From a checkpoint of a small CTC image transcriber.
Model: 32-pixel images, norm rmsnorm, activation gelu, num experts 8, patch size [4, 4].
Training: muon at rate 0.0019, 12800 steps, batches of 512.
Data: trained on numbers of one to four digits printed on busy colour backdrops, 295000 training examples, 22.2 epochs.
Rows from block 3 of a small CTC image transcriber, named by matrix and row number. Rows with one number within an expert belong to one neuron, the router's apart. Each number is 128 + 32 x the weight over its row's rms, rounded and kept within 0 to 255. All counts start at 0.
Before each expert's rows are labels from the 100 images, of 14848, where the router gives the expert most weight on average: "colour at peak" is the nearest of a few named colours to the mean colour under the peak. Only what is clearly more common there than usual is listed. The data: numbers of one to four digits printed on busy colour backdrops.
# router: slot weights (model.blocks.3.mlp.router.weight, 16x192, trained with AdamW), inputs 0-63
# up: expert up (model.blocks.3.mlp.up, 8x192x192), inputs 0-63
# down: expert down (model.blocks.3.mlp.down, 8x192x192, transposed), outputs 0-63

# expert 3
colour at peak: black
router.6 [117 114 113 108  40 124  48 139 112 153 124  98 112  95 137 105  36 103  94 179 154 156 132 112 135 119 201 133 107 161 106 111 107 124 131 141  95 133 139 170 133 127  88 108 126  84 131 144 109 156  94 117 117 108 118 128 135 131 200 106  96  99 126 114]
router.7 [141  84 109  72 105  93  67 131 176 123 173  94 169 162 135 137 151 139 141 143 146 149 128  83 167 137 180 128 100 120  93 119 171  99 141 166 160  81 118 101 103  82 142  94 149 140 155 158 149 174 143 128 177  98 112 105  76 157 149 148 120  95 118 103]
up.10 [194 130  81 175 127 140 165 179 108 118 122 178  99 112 163  91  88 167 120 177 166 147 137 124 103 146 193 180 138 189 101 129 132 166 113 135  80 218 172 134 111 111 157 108  90 165 137 144 119 144 125 100 149  93 164 167 104 144 157 125 143 149  93 157]
down.10 [165 137 166 136 162  84 185 142 161 160 110 131 147 125 187 105 122 160 146 118 130 150 149 213  57 127 109  49 150 151 112 142 153 125 159 130 163 135 105 103  81 188 138 177 116 117 148 122 138  81 131 137 142 127 160 126 171  87  91 114 117 161  84  89]
up.11 [102 137 139 110 159 116 123 147 150  98 105 149 151 120 159 167 184 126 137 170 127 163 103 166 123 111 100 140 177 167  74 173  78 121 142 110 100 131  78 144 125 145 125 120  93 138 111 114 134 212 212 122 128 113 159 118 156 150  91  77 128 115 160 133]
down.11 [150 125 100 136 133 143 127 112  83 146 116 161  88 116 127  93 164 107 152 159 104 118 119  62 131  84  84 109 145 100 153 108 141  95  74 133  71 120 141 106 124 128 148 142  75  83 190 102  78 155 148 186 131  97  49 168 111 179 110 163 114 157 172 104]
up.12 [ 51 185 100 127 131 160 141 111 155 126 230 151 127 163 151 147 185 150 196 118 119 146 112 133 143 120 172 120 185 193 146 114  69 123 136 137 156 158 171 129 157  71 150  85 167 108 120 135 120 150 100 140  89  65 125 156 137 105 124  87 111  76 162 150]
down.12 [164 204  82 145 173 138 136  85 130  94 124 172 156 150 118 135 158 110  48 125 178 163 136 101  71  72  88 182 138 140 155 106 119 139 168 114 105  84 105  98 104  74 173 187 111 164 217 182  53  78  72 220  88 150  94 112  89  89 150 140 126 129 125  97]
up.13 [176 114 144 162 130 128 130 137 115 125 125 134 101 111 191 115 161 162  95 152 152 131  75 156  81 116 147 120 148 153 101 172 145 159  59  94  55  61  61 111 129  70 123 134 111 140 144 158 135 130 175 129 136 101 133 121  92 121 104 110  80 197 129 101]
down.13 [117 134 157 117 148 100 136 115 145 130 103 117 113 160  73 113 190 157  84 156 160 112 122 102 169 126 168  79 180 110 115 143 151 123 129 140 126 153 133 167 133  51 153 110 158 156 201 133 174  64  78  85 170 138  82 143 159 155  94 128  80  95 127 136]
up.14 [106 128 113 177 138 149 168  85 151 106 139   6 158 128 149 106  96 173  88 152 103  86 126 165 139 152 137  64  49 188 110 118 138  94 125 152 133 193 138 113 211 127 142 111 140 134 147 129 132  82 127 152  86  82 116 123 106 146 112 167 160 140  86 115]
down.14 [109 149  98 116 101 106 142 107 116 140 141 118 112 115 111  94 175 111 175 125 140 203 129 137 120 103  82 129 113 107 166 166  86 120 145 111 189 188 126 113 100 166  84 133 101 154 115 105  84  98 139 168  99 189  62  99  67 123 136  99 133 193 162 145]
up.15 [ 96 146 139 130 162 113 104 121  86 102 155  84 145 124  67 114 128 114 137 121  98  49  81 122  95 103 131 113 109 141 111 102 108 144 117 128 138 136 118 188  96 112 150 164 163 115 130 145 164 147 145 111 180 123 137 126 109 166 107  75 130 110 191 140]
down.15 [169  75 119 152 123 118  95 136 153 118  58 135 150  83 131 107 135 128 129 123 119 120  74 123  64 118  95 184 118 132 136 135  99  88 175 140 127 105 193 124  60 182 223 138 119 143 139 118  91 135  94 132 106 126 139 107 147 126 134 126 165 117 159  96]
up.16 [131 104  78 141  65  65 152 135 126 110 110 150 146 115 103 131  68 122 128 141 125 149 139 129  60  81 144 127 153 123 121 116  83 164  79  96  92 169 142 102 173  92 185 184 158 163 109 169 140 179 144 126 136 122 108 121 149 144 198 126 211 153 188 168]
down.16 [156  99 127 114 144  97 103 125 132 115 189 140 132 158 164  34 112 119 137 159 163 180 149 141  97  79 111  87 133 117 140 114 152 108 142  76 129 149 121 117 155 103  96  97 150 128 170 124 142  69  62  90  98 157 116 186 168 111  70 173 152  97 133 160]

# expert 5
colour at peak: grey
router.10 [124 117 127 105 101 112 108 157 166  89 203 118 168 117 134  88 133 145 125 144 131 205 108 130 137 117 183 108 119 170 121 114 123  76 107 130 139 110  95 144 124  76  96  84 146 195 142 160 122 202 129 174 210  85 131 110 101 146 136 101 118 131 140 166]
router.11 [107 131 149 156  77 138 160 156 133 139 180 108 149  96 106 100  91 141 110 142 183 162 133 163 123 129 177  93 135 131 151  94 132 100 103 109 118 169 106 187 126  92  51  98 141 197 197 135 159 166 106 168 190  99 128 153 130  98 119 141  66 159 101 203]
up.10 [ 90  68 118 132 135 118 156 107 170 168 138 170 124 142 131 149 185  95 135 190 161 130 178 152 136 170 180 141 169 115  69 102 100 130 112 123 124  90 150 104 165  73 169 148 135  70 166  89  89 163 137 178 137 107 160 144 185 165 115 118 127 177 124 104]
down.10 [ 75 141 122 109 156  82 136  97 130 100  96 108 119  96 117 100  94 175 153  80  85 154 152 122 109  91 120 120  61  99 124  89 157  91 105 156 168 105 124 186 101 132 138 118 167 157 145 172 144 111  91 133 174 135  89 132 124  96  94 130 152 163 125 101]
up.11 [179 164  95 173 141 160  71 122 136 167 106 140 118 124  94 189 137 210 127 143 106 138 181 152 139 111 110 135 155 113 150 143 155 182 128 102 107  94 159 134 169 175 136  81 118  93 153 154 149 160 131 148 162  90 211 138 167 141 123  87 165 102 121 164]
down.11 [112 154  85 100 113 146 113 188  89  65 104 157  90 131 131 124  89 140 104 163  92  82  83 158  66 140 118  91 143  88 106 140  70 116 104 149 120 157 126 155  85 111 108 146 126 112  95 119 158 116 151 189 101 165  97  85 138 137 126 151 130 143 156 104]
up.12 [ 87 178 108 163 158 123 156 136  25 117 132 132  64 115 176 126  98  81 107 120 138 108 119 159 132  54  75 141 164 128 138 184 154 142 181 117 145 132  93 163  86 107  60 104 187 136 121 143 169 136 133 105  86 119 165  73 177 158 132 156 191 107 100 116]
down.12 [125  84 110  78 127 141 147 132 131 255 141 160 180 120 136 170 129  88 154 166 129  60 129 100  99 111 133  95  71 141  86 132 129 129 153 157 112 113 126 115 143 141 122 133 141 161 174 114  97 150 118 154 141  86 149 131 160 155 163 147  85 122 130 115]
up.13 [132 103 115 137 150 111  83 157 116 134 118 132 153 112 121 106 116 115 149  74  89  96 153  58 153 148 159 107 169  81 149 137 116 149 149 145 135 123  91 138  95 140 130 149 101 114 148 141 125 158 125 159 127 124 161  87 146 195 154 169 118 119 129  84]
down.13 [142  67 111 111  67 124 157 148 156 184 126 116 115  90 140 140 113 117 173 129 145 144  94 184 131 135  79 140 159 158  73 114  63 147 116 130 119 169 136 132 120 136 173 123  83 160 104 137  88 120 127 112  82 146 159 157 113 158 158 135 122  49 154  96]
up.14 [213  88 188 178 151 136 149 128  94  81 127 121 135 121 132 190  72 124 106  48 118 129  87 116 105 106  97 100  80 164 140 152  82 164 168 147  90 188 157 169 132 187 154 120 144 121 105 171 126  99  73 101 108  90 154  71 150 130 138 161 157  87 123 130]
down.14 [134  56 142 102 111 104 174 153 153 141 138 123 146 149 157 193 201 156 118 147 138 106 105 170  61 120 134 122 108 110 172  43 128 138  93 129 163 126 107  84 137 109 198 182 106 237 148 141 129 110 121 119 101 152 100 136 167 128 100 130 184 107  53 124]
up.15 [ 88 160 195 155 111 167 141  82 157 121  89  93 131 106 102 175 162 137 138  76 125 138 159  90 145 143 114 110 120  81 151  63 111  49 155 151  89 103 111 140 167 100 147  71  95 128 131  88 157 130  97 152 157 115  92 139  98 119 154 123 131 103 125 140]
down.15 [105  93 129  75 126 109 214 158 133 153 143 132 119 132 157  64 106 147  99 147  87 109 124 113 117 139 135 114 166 164 151 108  94 166 153 103 154 114 101 151 133  93 146 186 146 143  99 174  91 147  92 148 120 153 168  76 109 103 148 127 100 112 113 136]
up.16 [159 123 162  81 145  73  89 148 134 147 140  97 108 144 128  86  50 118 166  98 104 179 139  87 144 115 144 139 148 135 106 129 152 120 148  98 111 111 219 132 130 105 101 114  87 104 101 136  62 117 104 101 125 162 106 132 140 108 161  92 137 170 118 172]
down.16 [111 156 104 142 190 111  78  93 155 136 108 116 123 123 145 114  98 212 140 130 116 110 118 136 134 166 138 122  99 145 117 150 172 210 142 114  94 118 170 107  60 108 129  83 103 117 161 117 170 235 190 116 168 178 152 138  70 154 129 181  89  94 149 104]

# expert 1
colour at peak: white
router.2 [127 128 140 108  95 152 186 141 103 168 140  96  96 167  96 166  70 154 103  66 230 120 131 189 143 167 161 104  98  52 135 107 142 100 136 103 120 150 128 175 141  91 125 136 163 139 184 103 211 142 127 126 153 132 129 141 126  98 116 143 116 131  80 163]
router.3 [158  95 131  92  91 146  68 140 163 102 167  84 137 150 168 127 124 180 132 112 144 160 115 111 150 126 144 106 112 164 129 133 154 100 135 140 153  99 107  94  92 105 147  80 100 159 130 163 130 173 143  96 171  96 125 100  81 177 140 121 145  69 151 127]
up.10 [130  76  98 132  98 114 136 108  92 138 148 164 100 178 169 115 103 127 152 106 141 159 132 114 113 152 117 181 128  71 151  97 154 144 131  76  85  71 179 143 173 122 132 130 103 168 125 193 117 121 147 142 147 158 192  91 126  93 163 158 205 162 123 149]
down.10 [146 169 144 120 125 130 112 128 112 182 191 152 131 150 140 164 127 128 133 140 156 146 101 141 120  68 166  84 109 155  98 115 152 155  89  97 112 123 111  72 123  64 156 132 131 130 130  96 148 109  95 115 120 129 169 118 128 112  93 120  30 128  83 125]
up.11 [116 149  89 187 121 109 120 118 141 164 148 124  62  74 162 128 187  83 150 139  90 129 151 126 118 119 147 141 126 154 117 111 147 188 120 146 159 158 157 109 139 124 137 169 147 130 131 130 111  80 130 132 108 129 175 184 126  87 164 120 169 144 146 159]
down.11 [143 153 129 157 197 113 112 152 132 151  78  65 128 163  99 146 155  77 126  99  77 151 158  83 105 156  90 129 117 114 154 128  88 113 141  99 156 165  99  98 148 171  89 108 111  85 131 158 115 191 144 115 140 156 164 179 161 113  93 164 175 134 105  91]
up.12 [141  80 120 154 134 133 116 107 126  65 104 117 110  90  71 127 139 101 146 177 166 149 102 195 164 171  84  93 134 140 125 108 123  88 122 140 139 120  75 113 123 154  99 109 131 110 127 175 125 137 172  97 123  97 130 164 183 191 154 119 141 143 187 125]
down.12 [117 111 184 132 123 133  89 163 121 103 199 118 153 171 108 133 146 164 191 133 179 159  97 136 151  86 104 132 156 115  81 125  69 122 109 168 112 138 138 113 108 145 119 115  95 169 138 115 172 111 150  70 157 158 134 122  97 179  99  91 140 117 145 167]
up.13 [ 95 159 133  89 108  91 114  98 192 104 121 135 180 122 142  54  84 119 129 183 197 149 136 152 151 126  70 179 138 157 119 129  83  96 131 122 121 162 100  77 145 102 122 154 158 179 141 106 110 124 145 134 140 124 193 126  85 119 128 167  99 164 109 204]
down.13 [160  56 116 118 152 143 134 151 151  79 115 137  99 122 141 104 142  88 148 189 137  98 158 149 130 154  82 144 144 144  85 208 154 104 157 128 151 112  73 158 127 173 121 155 201  71 133 196 180 123 127 144 127 146 144 157 206 144 119  95 135 216 117 122]
up.14 [177 146 151 129  98  92 102 164 107 124 112 145 146  96 147  51  66 109 173 111 131  99 142 177 108 142  95  95 145 123  94 132  94  58 120 136 139 128 127 127 150 193 133 158  99 119 128 147 166  92 161  87  95 102 159 178 125 122 109 114 210 119  99  98]
down.14 [162 155 210 149 187 159 146 180 144 114 190 148  76 127 162 127 157 132 178 122 175 170 227 109  99  96 108 101 118 141  75  98 163 109  86 124 125 132 108 126 133 151 127 188  90 129  79 112 165  65 137 127  52 121  86 131 161 121  60 120 101 142 131 102]
up.15 [123 121 184  86 128 191  90 150 116 127  90 100  76 116 120 102 130 168  98 138 116 129 123 145 102 148 134 135 113 170 121 139 139  57  75 172  86 127 129 104 161 145 112 114  79 111 124 119 105 112 134 146 123 162  90 102  92 150 165 151 155 122 135 106]
down.15 [152 121 198 154 172  95  68 134 136 109  80 100 123 121  83 125 158  90 188 114 126 157 101 114  92 155  77 132 113 115 113 120  61 100 104 150 168  85  96 137 129 182 159 131 133 122 151 130 125  92 104 101 151 136 121  94  99 142 132 152 134 132 167  80]
up.16 [ 96 135 154 181  98 160 131 142 191 156 138 128 218 119 135 120 145 140 128 149 110 133  77 117 142 129 110 163  99 199 129 140  95 108 144  80  98 156 144 130 111 128 139 163 132  78 144 124  80  95 155 166 144  59 139 143 131  69 112 105 151 118 134 106]
down.16 [ 88 216 159 131 109  45 170 125 162 106  95 103 112  33 106 100 118 107 118 155 127 125 210 125 159 182 126 126 146 131 135 165 126 150 163 121  79  57 120 153 106 113 164 149 113 115 185 151 113  97 109  86 122 125  98 136 128 140 122 116  21 148 124 123]